config.yaml
color_jitter: 0.1
optimizer: "adamw"
beta1: 0.8
grad_clip: 1.0
lr_schedule: "cosine"
weight_decay: 0.1
Rows from block 6 of a small image classifier, named by matrix and row number. Rows with one number belong to one channel. Each number is 500 + 25 x the weight over its row's rms, rounded and kept within 0 to 999. All counts start at 0. Numbers have three digits each. After the name is the row's rms in percent of the matrix's.
After each channel's rows are labels from the 100 images, of 14976, where the channel reaches its highest value: "lies over" is the class under the peak. Only what is clearly more common there than usual is listed. The data: rendered solids tumbling over patterned floors. In brackets: how many of the 100.
# convs1: grouped (16 groups) 3x3 conv (model.blocks.6.convs.1.weight, 192x12x3x3, each kernel summed), inputs within the group 0-11
# convs2: expand pointwise conv (model.blocks.6.convs.2.weight, 384x192x1x1, transposed), outputs 0-127

convs1.147 081:503478530527532517514450481513475513
convs2.147 092:485501458502543474525549494507518511453438508465502503545520450470442496501489482487505466529475523488479516515491524501509514480548518480492508460456487536520447480522515490495484531499536485513542524473496498467535520524508499497510459529525484500493524533536475518480495516480497480495467500453448527545524500492506510499513496520466461520521510514517471516524509500482501499494530
lies over: jack (33)

convs1.178 097:494500498480516520484486461450513458
convs2.178 101:468514510501537473494478554508480511480499483490527536534522515498487483452445522485496506510476558496508503505497510491489509475531500434465479464474521477480468516541499519486424501518546489442509497486489529504544528513502474511486498525533491546518457506531495463469480489508449494519462502457430490473522513493531502472493510536481513476517521478535520498532533462470508520537522
lies over: jack (28)

convs1.162 072:463502468510479537524474499486541508
convs2.162 095:490520502529539525520494521457506498493498468514529496552519502507477456493521480497523482540425507525500521513509511517478533549500530470517481452439514472489468440509531529456483506466529486479493485529492507496468496530513501535539506490479511513495477530519463506510510484502500521503512522471475517420545519484516501538467467508457499488505509515531524528512519473515534480440531
lies over: jack (72)

convs1.112 094:462487513473468450485473480496506495
convs2.112 097:501470487492491515545490513479505518494474523532519525505524467550466508482470507465505480465481532424539475541499521484519502487513531466528565443470484442491482493487493504518451504500477511502480431528508516508471495523520525523506535513519499488478492488475497493511521459509508482482500483466514531485502542468499485509484464496503488448502538510512541515483480530492474497494520
lies over: sphere (68)

convs1.183 072:487512490473490556459512481483515521
convs2.183 097:454465481471487510506511523470516477499502491503562478502514519493477495497523493468497519524502501481493495499513491470490523451484497520501496541466477498435457487469507525511506508490545506526443460528516488522496536532469518482528490491496528462503443503470457473494495483488518492487493513469470464510522528499495492506534465473511482457475523520508475489488524501517463535513536
lies over: jack (82)

convs1.170 079:463466480508490470476484544487489480
convs2.170 108:462478493448543479499520536511491533489507494524522500542507514478493495504526521510542505531499480481492466484495493496496511470533492492504478494469514464475457519552489492484441490485536499465456466492521532522556556501491491488478469490552464500480509479495532472456470490452501472497492559466460487516514522481522510477469500509480525516486505509509508532531537538515465530490504
lies over: jack (39)

convs1.181 063:481475496462459491470532468489513503
convs2.181 096:494500486471462492496521502484537471520469447481495479485486536479475485470505517476494505521475527475492465508505488457522479463470506553492496530506452475449464458526499541514449548506486519500467532523497492512489540499509484504542485527487493492504487502465486497525532476531492531505476481501525521529555512498503509460533456467465528511514518509511505480488511483502502522487484
lies over: jack (28)

convs1.159 138:494482442509480483451512501496493520
convs2.159 100:459445505418513498441454496519461518497513489537526508495486513467518523505531509535521494495524467518457460457496459506489451496502488501494434518534508502482503526506445493491482476506500492499457465524520472483508487462468490510496501490513454488456507445474579507464474503448473520488511513475472482494502482503510462468465573511478490511491449508514473483482533503527503489469496
lies over: sphere (37)

convs1.81 126:508494483485516514496467463533449484
convs2.81 105:520477519516462481527512491507493483535480530524493429429469531536518524452440525471492504462506519495496539497502532536496486499519528537504518518509508522491507529451485514490477496547488518505495517501531483471512512522486481522489513487410510451496502505534499473513525481521519517505522432495502489494537523513445478510463491480456499519528469472504532519536519478506518499486510
lies over: sphere (32)

convs1.115 067:487462465509482531466484490480476473
convs2.115 097:541496488487466495545553494507519503514499517486490495499533525506464464492503506473514497515475536462496450506496538492505495460511520510488516501499475479490511491491506474507486481500504497526524532513509519484476546504545529487526469497507532443483506515501491513508515491492511503483513503489520503505544523513511520515489487520463524511506496494457517536498468516495474531542474
lies over: sphere (49); bumpy ball (29)